Weights of a small image classifier.
Model: layers 12, width 160.
Training: 8200 steps, batches of 192, held-out accuracy 100%.
Rows from block 8, named by matrix and row number. Rows with one number belong to one neuron. Each number is 500 + 40 x the weight over its row's rms, rounded and kept within 0 to 999. All counts start at 0. Numbers have three digits each. After the name is the row's rms in percent of the matrix's.
# gate: MLP gate (model.blocks.8.mlp.gate.weight, 480x160), inputs 80-159
# fc1: MLP up (model.blocks.8.mlp.fc1.weight, 480x160), inputs 80-159
# fc2: MLP down (model.blocks.8.mlp.fc2.weight, 160x480, transposed), outputs 80-159
gate.230 096:448524547471501514549463530439512530494552552491452442551527432533477447462490503569446485521481469495581498524535524377493598510505538547464458549490515517481616527480527516536500506440457490469458492564525541508487457445561478578528525517
gate.231 025:562454445593506486464514474454499570432448552575545506507556538414501523471567493526490483468541515472467485477538528515478538562510489508483448581511520568417463492540544499518513547517464509508496469473424485524576408520543455468531457488
gate.232 020:564620585462592470510521483496482441510469510515540468467475506569515457499549505496485482552483504556556543485562486512510480444494505442496464508507499438577551472403478441505501428477551518534529493457508460563460478463479502414546561492
gate.233 017:516467416484418557468535519477509450487526515558468500501550522464594542543512500457426518503407488496464472481487468474492491500460501431554440457536469564496470525526515538506512516571518539513471550482412458463506505544428471475497475466
gate.234 137:470533479501509543526574508506451479559582492568429506478493440543563519558522506460518426512467516478565488550552518488479479529493461476540436499503471511509542459532400524476513527532487529507459539468499472478423512510487435489497496514
gate.235 070:531511549506489458542471570476451583480503533470479406461489516467480467511472525520489442521453491528494598497562497455508534574551526573463550564461474448505528528484526525492503528465478547516527550446529557519516505431530510551556565447
gate.236 029:525515502517431528565512550466512528422562482507473451496504449570560516499566524567489471482555523480538536514513523423518541544460469500528468487461434459429510531484422481462497477516520517512455435562441476499523525501564502405509437535
gate.237 033:461521474480442480502507456504456405463503504525543544552512500453510468508542506442501569487493512458548429465461503466443542582535500591497481474563523492450483519546488480502429481535519514535497497460540493473581514447486453520553499482
gate.238 025:522555557394569467471517529504493568509436451524506481478539560573552527527477473443466442579477508533433475502491526492520590444473446477535504512467451513557453560540474567458439464536515507549536510433456481456460481460538500530514553512
gate.239 155:523399587488450507537446481508443435523505428554540452509508484565528524504431509544494465512504542523488486477428460472550505507486531446468542522480502555558539501548464416527575505497509472554560406445467498490511473505477484502514468512
gate.240 013:474546471498488476539611410504470472477510475521465591527467543457543578485461488476521506559538531503520496533497494563461538513517462477554500456529503535432457509539405492512469497547509565481490505474497473500477531517485551484580481527
gate.241 061:510493375489494459476543493486468503490508453502481543509485499460627501520592557503475471506555559439493450581528499507510490608506446475473490498524511527489485488431461488522449518567530554496476495552486488516523487505564492466507490571
gate.242 171:520415520565518590478504454452427514511490529506508541518511502445466473528525521478547470531524547444390521504515551488537465518459556516442520462533502457423481621512534510476481380520435508492487485455522522510492522568509556539453514504
gate.243 014:436507516492511457526459523569424533422441434466540505520555455522488472492548515501523481528517498469504602508538453504572541469473560520441450545538485503481464397425494570489521465448456454525500533519454543543544441474494543525490470529
gate.244 048:543544457497497475514490513490440503435524530498535507512490536491497443574482523548503565469520392425500553539484523483482550500516525563458527496501491524469476471542514518360470498514534552423451552514510510476571504423534474572452493450
gate.245 037:468503496544499470529493500464585508609533487412479469454533540563516501565517535408512442519486491527503540466493493494569520520520433547508489467455521453498488431510497519472509541532463464445527529546521520450523520433558488564496500553
gate.246 017:516450429445493551547500488519416465510541544503451539544467484487509389518504507514501593475527480503541560507464524521514535533480554470510532452513485512536473525505474562502626575564501460490498557445516505452519502470440492510496532537
gate.247 136:479462457477544502544513490427433562513552400427461466501541486504485493559549502549448412441520496546541552475518508388511522482563578487466485552483476527492533468464485467512503533508419465493535521533482546461492414521466508475479476517
gate.248 122:462476462451498490493546487513580498493542506441499512438489437517524436496535584491450495576491429569499440521559514508469504514506490546470521487464523481487578458488500525523501518512473512512489520490564516491501457505475566552502542506
gate.249 015:507436495444482499444534499446512473432471536517508525524566512500452477492497527521564527541538558472512485468477530476494516527514528513493472541500564532485516530494538440504545517467445490450485482508497526510518469508518550535546503528
gate.250 100:516470482499511469558555556452476540463516436579514434438482500553551513442540488453483568558440471512510538537537529476539452422445420502456462492509443525499544561499480447475490556528501580470469525527470501465508533542558379479488528504
gate.251 010:592469461541544453465530453508524529451421512450516429518516506464502533453560463486490532527537471487509483554503520434548501512455537474489561551491533488472509488487539463454537551516485571431523503453462458511491490501597440465494578490
gate.252 012:479517550483527497492541477501432463461409502564551466451525504408497542562455483490432446493565435451519486478442454426507574507494513537455524477540484547478498528497468548558500516538515531528589516596513531493492493515523505596570488472
gate.253 068:521500421443498465472528462489458546564579512499431598568538520536522552556445514528445512511518491525515492523514480553540503497483461460565544512513425542486509512499418532557533502412501407509516540486461468468430484570501494536520505467
gate.254 033:490471498528462445472492508457517496508514530480547516529470489478545500526551457516514392517486503503507477512554496507499503590479454471449530438530452473466460520476530499514535492513542508482537507525499520569483490557508454494470536528
fc1.230 098:455532531492540430557433492453492557503532529509489431493562417537475517498521454585451483519480474517562513544525497414467534482496517538489490547520484480473604484507480567481530522438479506508412502564536581461484432458520500583505510567
fc1.231 021:528466461523473517470517488485522507437450534586491505541530554482518528496554452471472471483540575503488432505504533492451485507483469460433493541495506584446449542557507505530504512523501505544519535553520532530508501511501374419544425469
fc1.232 021:542465448436478470472501453532508489436553497565515537553549491415529499440513492549480487466502491448488447476496488476405477543554536555423488420553484508399469525570488498531479475499466437441493499500492546586457420472510469515549462459
fc1.233 014:507490459486570578436507488543617499478469558499499457572529539541442440476513524490533575469523522573497457426504506452512425484522601490492499542452507540499551462464502496440524452453508491547502538521507486458497549473499507533511573529
fc1.234 140:530483494470526483523568501550421475521545508598434460491530507540501477534578495439477544564481504411462488543516560548480547480514429534493471478517481506500547496471485539492542524522516544468487551446481480484433558501500444478550478489
fc1.235 059:520533514539551482513456489532506506514512526507506458511487481477472557511508542543452474515467440592477578447490487412514563562500592571459531582490464453541483474470541512485544489423514582518514550467481540472561456408521518573535514488
fc1.236 043:496541514492480510548550495499522539448542526473564425409618478467525507469556563529526518521468538517497462438546505418507498523429443459539484521487555455500560421511467507478506475509481523482458434517492487546468477475553531463462383505
fc1.237 024:529476468484520528465477533537557575556462497464466519506501532504481460500439507571484540534536472544466552488584500537500443400481524485452508506485463517512545523453540510514537518408473482461482489563428520485472445602450510525391494503
fc1.238 029:498485467560506565467521443492457441487525473507553522579469466423479464499575548481559502446512513428515556465509463509457446584547522540522497451544593455443542440490527415545513495478505459470474474540538489588513552534483523533510451451
fc1.239 173:527485492504534522526542498522471562481507482631507453491552492472584509484473464536572606548515479519533433554435508531466460416500507473468514443506505499537550558460508521569504488499495494532465555612516480490522514526497437461486466565
fc1.240 012:399491503500492481447623486521477461525537475490493579561450547508469461444471464506465446513437526458566446487479435598456494586523492470556466510504510534417481523524472471463457464521480508510489468516479542533534466516472440539556422508
fc1.241 061:518463464506499433450481483441472529495455485542507572475484559456566476644536543458507472484446542484502430544474566508541485622505437467514495467522472520508453525451469493531467537517490551454464523512519515517500505511540505485455512495
fc1.242 201:483495477515553569435466472481464557485492522513533533516494483481457423467517498519533498500518491385493492503411539495524480453514485503425465449477551491474429615524517464484511419561465491532521455488505474491468517543498575523486493519
fc1.243 012:488566471554481564462450546512539446447544444531464530521507447580504537456526520450490437483474513505529561507475497473580567442520543501556470494463498524548512494536508539475454453437479401536531402487481472536484540527560562431555477515
fc1.244 039:524475502544515515452453505475567484470496434428473498459550524552511504457461519566535479508523535519446501479557437493538421503528507460458464531526514433544549524469520486576467501495381432493596418477464499550430446552510531491541547561
fc1.245 034:534521498560496499539469472435527524578513528448498495404487490530542562541544501443613508499474481528458570475558486540593437503531436524507472495467569508535463463537507471455496518489525528482540508521496489455505567446533481495487484502
fc1.246 014:544472550489494524513474572554564531482551539477499548484502460590530529516507459469466451467532525495477500480518506577461482489480498496533432532521556500548480521503474535503458496440472546539459450471450574486549497510547493450540507530
fc1.247 147:479544529534465470476540498531566468482443511540562503528464505525542475513475501453536577533513526402522471476458541575477510486445391507476470422547469553441457531581523528529531478478547514490494504486496470514560539465497510491451469484
fc1.248 140:468536472493477502508508457526630423552535529552585478512451516521508513466445469545472457483522400537459499530434414551539510500519511530474499513494509470500519538484450466504550576526464455467461542549489558468476525469504473482492562473
fc1.249 014:549480512562480520553531543497528542566439495441513563471465525494518502517528482556507484481484499449468496465525447471520410495512439555466502464490485447470488515515514467482419407460457440538489488538504477529513440556547459475430492456
fc1.250 116:497497537482551484469542521604455500462565539630518531516503456573526552522498489520449552531537503534524467569511495539536511468494527442558447446495469601518547504454494503503550517466473527456502528461530498439498484442544455457532520510
fc1.251 010:546490502514465545550491544594496550505500579492513469499489492512508511497490565473506545523505443541546525486566463524551531467516564586534470536464547455553548534495474488485475504444489488598506495509521471565558480519556515566547499497
fc1.252 013:440474517423527518497495495609559398496504543527508497481490514551510549544415501486513558514511510465559486482482522425499530438475522426480543534481420547420463437497458442468506529478541565523545559498492505473533489499483506456474471487
fc1.253 067:469508463395466518489571406452449547527501462422474579511543478503476503448454548542480510538559528524483527442547467564533556495482490565462538534483430454443480448507498524519447546477482427469473523513532447503479515530453547508500499524
fc1.254 032:478475427499422527452487499518468455527505509542464544452466539488487437540533534499494469492428546507439438543548469508527452563455449524514476495490481519499458535481536448492541543518483547511512493543519505490539550505532467511424470506
fc2.230 097:562570434500499573464511542485545546582484578529539560493504477373555510492453512455507542438464516509521465496466458531450482456520446542451518482531527504561449523562481480462482492494574485494509578538535468499503510499521442427477511518
fc2.231 026:449481515462485500499484510463500487444501419452529461485524482520468434545467555497515531550470520524458478507465467494527557412488485586502532492516483475547477504510460537504519483487532500530464429513445457483539540450421519525483577499
fc2.232 021:463472492502475441506540525475456579486504506431464476439491549463404499549510490513475448457522542475475546525607557529561532464466453562512503442430489518436541437530494493420531452554489530493646567518454430475515572520469558486451470551
fc2.233 017:540506456457552514520500530495548469532557465490498527486438494489520515411517510486401551496553480407419471516571464518463509481539467498535437548480498480478523506439430417437456568485403520495489520569455480514467535496471503498532502495
fc2.234 140:499469477548478485518523555471542584484465529446580518429507498427510483509450496462508493459447551530545464489492492578549507538514484540514488406521522504436408549493561461551483496441530475531527481487466504456479550523501516528490550459
fc2.235 059:501526449554527626470550518494533491590485518507491515550454541502494481522523474536486483557457583514498426542491505574427454472504437456436501470536537564464559536582479529518471517503521428414500510560544540547475474522459477445395503582
fc2.236 040:532472491494522531464471593542527507490470481520442503588456478482523521577476466453482492487516529499528593548501517474499471511531497472459421495555450525533547544485564416511517470538467471600529517517470556449524441516493423472546564511
fc2.237 030:518497531521525498437508551470485411355493520526512535405410521499472451495545439502441506484541512395475519481520517515466555513516477528450493427523472562528486456514502471485444574603502541474453497483497465556524494476521451457453485511
fc2.238 031:499518538471546584546501492475496593467537542523451507472546559493473532609527427490543527532481530542462507551439470456511547554500563485542466454488471527515492576508447481436470509546430526507530516399402504435458515465505439445580483513
fc2.239 159:562537452571510470494515479487495568462462512510498598487406501518492526498566449506567495462554460504466553535498537502522458507570458500512488529501508486477459450545536460448588459459495512494550470520537457527482516518529472445491442513
fc2.240 015:474469426530434547478441523539517503453592538573553450557469425543490499523435530503533462497429476467558477489573553430461463487497472509477546535484507484521497477479509522523533497473515419559504498485497484481518518481555552457534550526
fc2.241 063:470499430517468391435498464456489488497484515518480484544515478432506424546534560501513435525494483519511521514536414527559483591535496551503511500479504516518545500404467506505455514533504548473446492578506509487437430482469504531399481566
fc2.242 180:465515454552486441550526514479550499548482530458516478504497553462507572460521449512456465499490497607533522461593467463551475490521449530595499498552450458544540524415475481512430498483476505454510581483504515519568506477494523468505525491
fc2.243 017:525490582568534513520474478457500447543564505538572481484453479504553504502527517534509517447494536562493578469443478571419482484481446473410475462546498514418510505492575492466472474523492430503466542588495484520596462508433486497470488504
fc2.244 048:583501579499495416497508533460450508497476487523499503573485514464450479517574454503538586471499445532451600490441549494496473516512485489483441550514466490496508439500563443462544501445552459492513511498452523522522507397511476526454496479
fc2.245 034:425495515501413450417500466501470479493486463536497564524461506473520466468540424489506473543538513479443448461475541497489541439493555401490559464532466566503544490469472549470525443498535499518497416474507468492448488542426503536439492529
fc2.246 018:461555487540472483482476532473443486470487405507485493494482439437545492482484542491443524535517509513501530488522496474459497536496467461413575414539465477496502504436464474455452558490450490514511554474565460409502488453547447472491473540
fc2.247 149:486509475462523443481453450499502521452482496442477454477509549536522522525511460534514418476424471503501479490438436489608463520517579446518529595491487375517515540393547492425508510492558518576500429579462526438470484518474525531532532536
fc2.248 160:449547520524521477449493516493439531508463522451543536447513486496547441503552501534500539580492569404496504512544508559474455477503467493496523462498540532549469539530487480449542456457505582392570499521536410437517535522446529485463489502
fc2.249 017:464521474579522439554484533518481482489507514520594474472521556479480478425530516534448492575492452505432501368488599524552488484463509509513499522569484458475488456453504519532451481537562536497504526457491584490483522525491545508514522493
fc2.250 099:486487437547516427484483470450473538523463475422499523425435570484470496517499518485469413464485482576505509460460488477491515495513455510489545487494483443536371443515550488488484481475529437563525642540496512508494502527532556529490460532
fc2.251 014:483516471423476482473457479573567528504500455512496533452535524543489465501432529454490520547447475473543484534472521511424537513492522494467511403541562428427466474417503487488496474466470439502453550486502493491519490523517549483485567503
fc2.252 016:515559455543468491622484501519494507541465471563555541464524543539554544452418469412516485602512480422548466479477483525550467502448537523516496440443498491491450489454485471533576475506511484502568488405462457449536542485505539428484549447
fc2.253 060:528494501487479479480453457491539503488515510500459548533553552525489517528499524498530495417509485566549473546491486481493458522574516500507462508489517475587466468448522488502482438518552518492522486599428521512467503459462515508483496524
fc2.254 035:506579465480524401489500504454549500491491500457516477505480480477526491548525478492501437533530477450512452487491497504468524511543508449519570578429539549518527470454580519497476498530487573454430392573547504517472459484473430493381515565